Weights of a small contrastive audio-text model: batches of 128, trained on simulated sounds of rotating machines with and without faults.
Rows from block 6 of the audio encoder of a small contrastive audio-text model, named by matrix and row number. Rows with one number belong to one neuron. Each number is 200 + 30 x the weight over its row's rms, rounded and kept within 0 to 999. All counts start at 0.
After each neuron's rows are labels from the 100 clips, of 14976, where the neuron reaches its highest value: "strongest on" is what is common among them; "band" is the frequency band that holds the peak. Only what is clearly more common there than usual is listed. The data: simulated sounds of rotating machines with and without faults.
# fc1: MLP up (encoder.blocks.6.mlp.fc1.weight, 768x192), inputs 0-63
# fc2: MLP down (encoder.blocks.6.mlp.fc2.weight, 192x768, transposed), outputs 0-63

fc1.72,136,156,204,216,195,240,204,237,212,248,223,236,206,170,204,180,229,235,200,231,271,231,230,232,212,278,251,211,221,214,183,220,206,232,215,239,214,195,223,232,214,164,222,216,236,210,163,163,178,170,140,157,163,185,158,160,174,159,151,184,213,227,175,222
fc2.72,189,157,212,206,194,189,160,186,163,202,164,200,180,259,174,193,183,221,186,211,204,193,157,226,138,184,214,131,192,174,169,255,212,201,191,231,237,232,223,207,227,167,181,191,225,185,154,165,186,162,224,224,181,156,200,256,214,216,179,237,181,253,233,270
strongest on: air leak; piston engine
band: 4000 to 8000 Hz

fc1.210,201,178,242,156,193,190,189,243,212,234,183,206,211,214,232,276,227,239,208,183,265,275,190,225,202,196,172,247,163,157,234,235,213,247,235,171,166,198,198,196,183,148,145,202,264,181,214,211,226,217,182,201,149,216,209,179,239,201,169,173,208,205,211,164
fc2.210,179,281,152,207,206,240,156,201,200,180,214,168,193,223,194,219,180,189,198,197,200,200,286,213,217,213,207,220,201,144,225,215,257,235,218,212,194,155,206,168,182,214,241,216,159,219,193,211,236,185,105,233,211,227,210,167,172,168,181,165,163,189,197,188
strongest on: turbine; thin (high-pass)
band: 250 to 500 Hz

fc1.42,220,170,189,207,176,240,180,155,199,209,211,189,214,193,207,246,276,251,201,215,179,203,208,209,232,236,180,152,199,165,211,230,216,230,208,241,185,228,163,191,192,157,200,172,201,266,177,230,255,224,213,171,231,223,149,198,191,218,192,210,128,132,179,195
fc2.42,221,215,230,197,187,229,172,203,180,188,195,263,199,245,226,217,218,227,233,255,226,188,200,143,198,211,196,266,195,144,194,165,252,184,234,204,186,142,264,200,192,193,163,257,211,247,188,212,231,187,217,241,201,221,188,184,207,222,202,150,203,324,156,210
strongest on: turbine
band: 1000 to 2000 Hz

fc1.287,203,139,210,150,190,208,188,163,192,191,184,192,203,211,205,230,201,184,185,240,242,217,247,190,254,183,234,219,258,147,208,144,217,219,213,225,224,209,209,185,191,118,231,155,193,187,213,213,266,202,202,262,181,206,164,228,182,199,215,191,198,201,172,172
fc2.287,180,225,206,192,219,235,235,208,176,206,221,230,174,222,223,209,214,208,166,211,206,182,218,178,187,206,197,162,196,121,194,247,216,213,182,229,232,242,164,168,196,201,214,199,171,161,205,208,203,157,209,156,205,215,208,127,198,212,190,164,136,118,265,211
strongest on: air leak; thin (high-pass); machine: turbine
band: 250 to 500 Hz

fc1.270,241,220,205,215,180,214,213,239,214,202,193,171,227,220,230,231,187,215,227,210,237,220,143,187,217,239,196,204,185,211,206,227,219,215,208,214,194,205,207,213,244,168,220,238,227,237,193,230,230,229,192,170,200,264,177,168,194,168,134,236,170,204,145,197
fc2.270,229,167,169,215,190,208,185,142,174,192,189,147,227,223,208,195,197,198,177,211,203,175,142,217,200,216,156,230,200,233,186,236,249,191,193,212,208,235,197,187,193,180,276,232,204,208,198,202,224,264,105,237,209,242,221,221,209,239,220,186,211,276,174,267
strongest on: turbine; speed: fast
band: 1000 to 2000 Hz

fc1.539,167,195,189,172,189,203,186,218,215,195,260,177,242,208,234,297,188,204,170,262,197,250,162,150,202,227,195,211,226,174,205,188,206,184,192,212,206,222,218,222,170,182,183,159,232,251,241,227,238,215,211,211,193,174,176,189,205,164,232,242,180,233,224,227
fc2.539,189,163,161,212,207,219,242,166,234,145,178,132,158,222,184,223,199,154,226,171,198,203,198,189,184,197,176,192,205,284,214,216,144,186,201,209,169,168,150,224,230,212,246,222,201,233,226,214,202,217,122,209,216,246,226,197,257,145,220,182,246,270,311,205
strongest on: turbine; text has "speed"; speed: medium
band: 250 to 500 Hz

fc1.738,179,201,161,203,182,217,245,169,175,225,236,190,215,180,182,278,188,165,220,231,228,192,157,176,189,185,204,176,229,198,200,246,227,165,190,221,216,236,203,252,249,141,205,165,182,279,219,216,210,215,162,153,200,229,163,168,181,217,244,233,138,221,166,250
fc2.738,243,212,196,210,207,200,225,204,253,203,223,162,164,305,206,214,207,196,232,209,209,188,162,211,223,195,188,200,235,236,193,201,171,182,204,201,145,244,186,207,177,198,201,210,239,237,215,200,204,187,130,222,232,183,198,219,233,172,210,197,243,183,292,225
strongest on: turbine; text has "speed"; speed: medium
band: 250 to 500 Hz

fc1.4,226,190,214,204,174,212,232,237,214,192,205,191,226,211,227,222,200,249,184,197,273,243,213,193,211,290,220,214,161,176,213,231,207,211,219,174,228,224,210,219,154,254,214,215,194,251,196,207,206,201,163,212,205,197,180,172,222,188,147,176,170,211,205,180
fc2.4,202,209,169,196,189,218,201,201,204,205,228,133,181,273,228,200,208,216,181,204,212,195,217,198,218,209,214,216,209,121,194,233,220,201,194,239,213,204,173,189,207,202,212,194,188,200,211,211,226,259,162,190,197,301,201,139,187,198,201,208,129,158,286,178
strongest on: air leak; electric motor
band: 2000 to 4000 Hz

fc1.455,189,210,181,175,197,251,184,216,208,224,150,201,233,225,189,229,158,219,178,182,234,258,168,181,200,246,202,233,165,230,171,179,213,208,197,220,185,209,166,198,219,163,215,131,207,232,197,172,228,156,188,196,190,174,168,186,176,205,139,192,155,206,150,197
fc2.455,203,195,197,210,187,253,229,187,222,206,226,208,197,215,212,202,206,208,219,216,185,198,222,180,230,202,197,207,211,137,202,238,191,190,201,232,211,204,192,194,216,200,195,176,200,167,202,219,202,206,101,170,191,232,188,154,201,211,199,207,175,170,304,156
strongest on: electric motor; muffled (low-pass)
band: 4000 to 8000 Hz

fc1.386,169,207,145,176,174,234,182,216,161,213,251,181,223,199,206,127,243,212,218,248,217,236,209,220,205,273,265,231,240,188,196,221,263,244,175,241,226,204,250,215,196,176,256,227,224,189,195,211,268,188,204,176,168,247,209,180,160,161,186,208,166,181,178,191
fc2.386,161,197,196,169,159,139,138,176,143,241,225,223,200,193,223,190,197,163,172,207,220,186,189,243,185,200,214,192,193,217,199,238,205,204,212,226,167,157,199,211,210,207,243,196,208,146,199,203,215,278,313,202,201,305,210,171,160,196,172,183,186,122,232,255
strongest on: air leak; state: faulty; thin (high-pass)
band: 4000 to 8000 Hz

fc1.423,153,188,202,200,243,216,152,209,172,248,209,230,178,198,202,212,244,251,167,260,236,214,197,247,221,271,219,222,252,239,201,201,213,214,191,225,200,210,223,245,206,184,208,238,242,174,137,189,233,208,176,216,161,207,179,216,152,201,218,166,168,248,228,224
fc2.423,232,244,221,184,215,159,214,181,159,173,151,255,214,188,215,202,219,190,170,179,201,171,187,245,174,173,193,181,184,224,225,231,174,223,215,215,179,146,214,183,217,214,140,180,198,171,179,189,176,187,267,191,173,169,195,215,222,220,232,199,267,186,214,262
strongest on: electric motor; speed: medium
band: 250 to 500 Hz

fc1.567,155,219,187,194,221,240,257,231,217,241,205,244,215,235,196,175,187,256,202,229,170,229,228,246,196,239,191,185,212,253,142,239,252,245,215,174,177,187,207,200,210,243,207,141,175,235,191,236,224,200,195,190,198,187,151,178,180,156,171,235,160,154,148,203
fc2.567,198,227,166,197,184,214,219,199,191,209,227,134,184,285,237,199,209,226,180,205,212,194,208,196,215,209,214,218,213,123,186,240,229,204,193,239,220,215,179,189,211,196,219,190,186,204,208,213,226,251,146,184,196,304,200,149,185,197,197,200,125,149,286,188
strongest on: air leak; state: faulty; thin (high-pass)
band: 4000 to 8000 Hz

fc1.388,202,208,190,196,191,215,137,213,134,180,232,190,240,183,194,261,202,209,238,201,191,208,208,232,222,226,219,182,160,217,149,216,166,266,217,255,205,197,155,207,142,143,207,211,179,214,222,212,194,271,208,198,225,231,173,174,135,183,171,161,165,212,180,172
fc2.388,230,161,92,196,186,200,175,193,186,198,203,119,193,218,189,193,201,220,197,223,215,179,201,165,199,230,205,204,213,129,196,245,234,196,200,219,187,228,226,181,183,207,209,199,195,220,203,213,264,250,188,231,209,247,204,175,189,221,246,219,146,172,241,194
strongest on: piston engine; clipping; text has "clipped"
band: 250 to 500 Hz

fc1.351,221,209,206,173,182,235,207,236,247,203,227,204,236,216,257,242,211,196,202,166,228,247,182,160,182,254,261,205,218,213,156,217,227,185,221,227,154,188,180,201,204,184,205,173,209,217,179,218,220,227,157,225,186,186,163,136,191,158,184,236,211,188,180,187
fc2.351,191,173,182,180,175,169,189,175,138,217,199,150,183,238,193,195,201,211,179,241,210,181,219,191,177,209,176,191,240,238,198,240,207,192,190,223,264,241,223,188,216,208,255,164,192,155,183,201,205,236,222,173,201,219,197,224,196,209,205,162,155,211,256,207
strongest on: turbine; thin (high-pass); air leak
band: 250 to 500 Hz

fc1.62,209,198,227,200,178,217,211,237,169,228,221,191,194,211,210,212,252,207,245,249,275,209,163,207,172,191,171,188,214,213,202,220,195,222,226,197,130,197,177,210,240,215,162,177,251,231,230,220,216,203,178,197,208,227,185,221,204,216,196,207,231,203,167,185
fc2.62,217,202,178,205,198,236,173,194,162,206,225,207,219,180,184,212,195,206,184,188,179,199,255,188,230,188,238,223,182,181,216,155,216,213,194,217,346,197,264,193,219,202,251,211,179,195,204,215,231,203,164,206,203,190,204,144,165,175,208,176,140,177,202,193
strongest on: turbine; gearbox
band: 2000 to 4000 Hz

fc1.283,194,165,149,162,202,209,178,156,194,177,174,166,241,235,186,165,196,172,200,212,221,234,196,158,150,149,229,208,187,241,202,252,213,195,158,197,173,228,225,209,183,218,197,186,208,212,226,211,228,251,231,194,198,230,163,183,176,202,204,231,188,236,124,170
fc2.283,171,244,181,216,194,170,251,201,185,223,240,252,188,168,238,213,223,196,205,174,211,189,194,215,232,201,201,147,216,158,206,235,222,203,202,205,249,174,239,190,242,203,246,197,212,184,224,203,222,230,205,215,201,355,196,188,188,169,194,194,142,184,298,168
strongest on: piston engine; speed: slow
band: 250 to 500 Hz

fc1.532,186,216,158,167,113,216,218,204,188,282,195,237,225,208,216,229,150,263,195,202,219,249,243,213,209,212,187,232,190,149,163,222,173,200,199,260,227,233,197,182,240,203,224,161,224,188,228,233,230,260,203,215,201,213,168,216,177,201,159,134,187,211,146,199
fc2.532,192,199,245,208,197,199,247,205,144,211,228,153,246,219,228,199,202,252,221,213,197,194,174,202,196,209,189,271,202,125,202,228,207,196,198,229,234,285,224,201,233,213,292,199,180,251,199,206,208,175,113,173,200,169,197,197,222,160,198,186,114,168,211,177
strongest on: electric motor
band: 1000 to 2000 Hz

fc1.691,219,211,201,175,184,197,134,202,229,202,158,221,248,197,214,171,243,234,186,203,234,292,145,189,191,243,228,253,204,210,217,174,231,221,252,226,197,241,252,206,162,222,170,191,248,178,186,170,216,182,212,190,221,184,195,205,177,207,143,186,178,218,200,185
fc2.691,201,263,186,198,210,244,239,196,216,211,209,138,201,243,211,188,209,200,177,200,227,175,193,216,203,214,215,221,179,129,204,228,193,200,201,212,204,143,146,232,190,195,157,186,232,182,182,206,215,189,146,213,209,267,194,222,204,177,204,190,221,228,317,225
strongest on: speed: medium; electric motor
band: 1000 to 2000 Hz

fc1.313,167,179,188,163,198,192,174,223,249,174,148,183,160,264,223,248,254,218,193,192,270,228,144,222,151,192,225,252,259,203,211,214,212,210,194,200,201,215,224,193,170,182,173,165,272,199,175,143,229,233,201,223,191,220,210,208,195,207,134,230,227,157,207,206
fc2.313,157,171,135,209,226,209,176,218,238,205,190,176,198,282,247,181,200,195,226,147,188,203,166,197,210,202,183,169,189,184,180,149,171,199,213,227,166,221,174,199,152,205,248,194,222,180,216,189,253,201,212,218,154,170,193,245,252,176,173,211,274,198,297,237
strongest on: speed: medium; text has "speed"; compressor
band: 250 to 500 Hz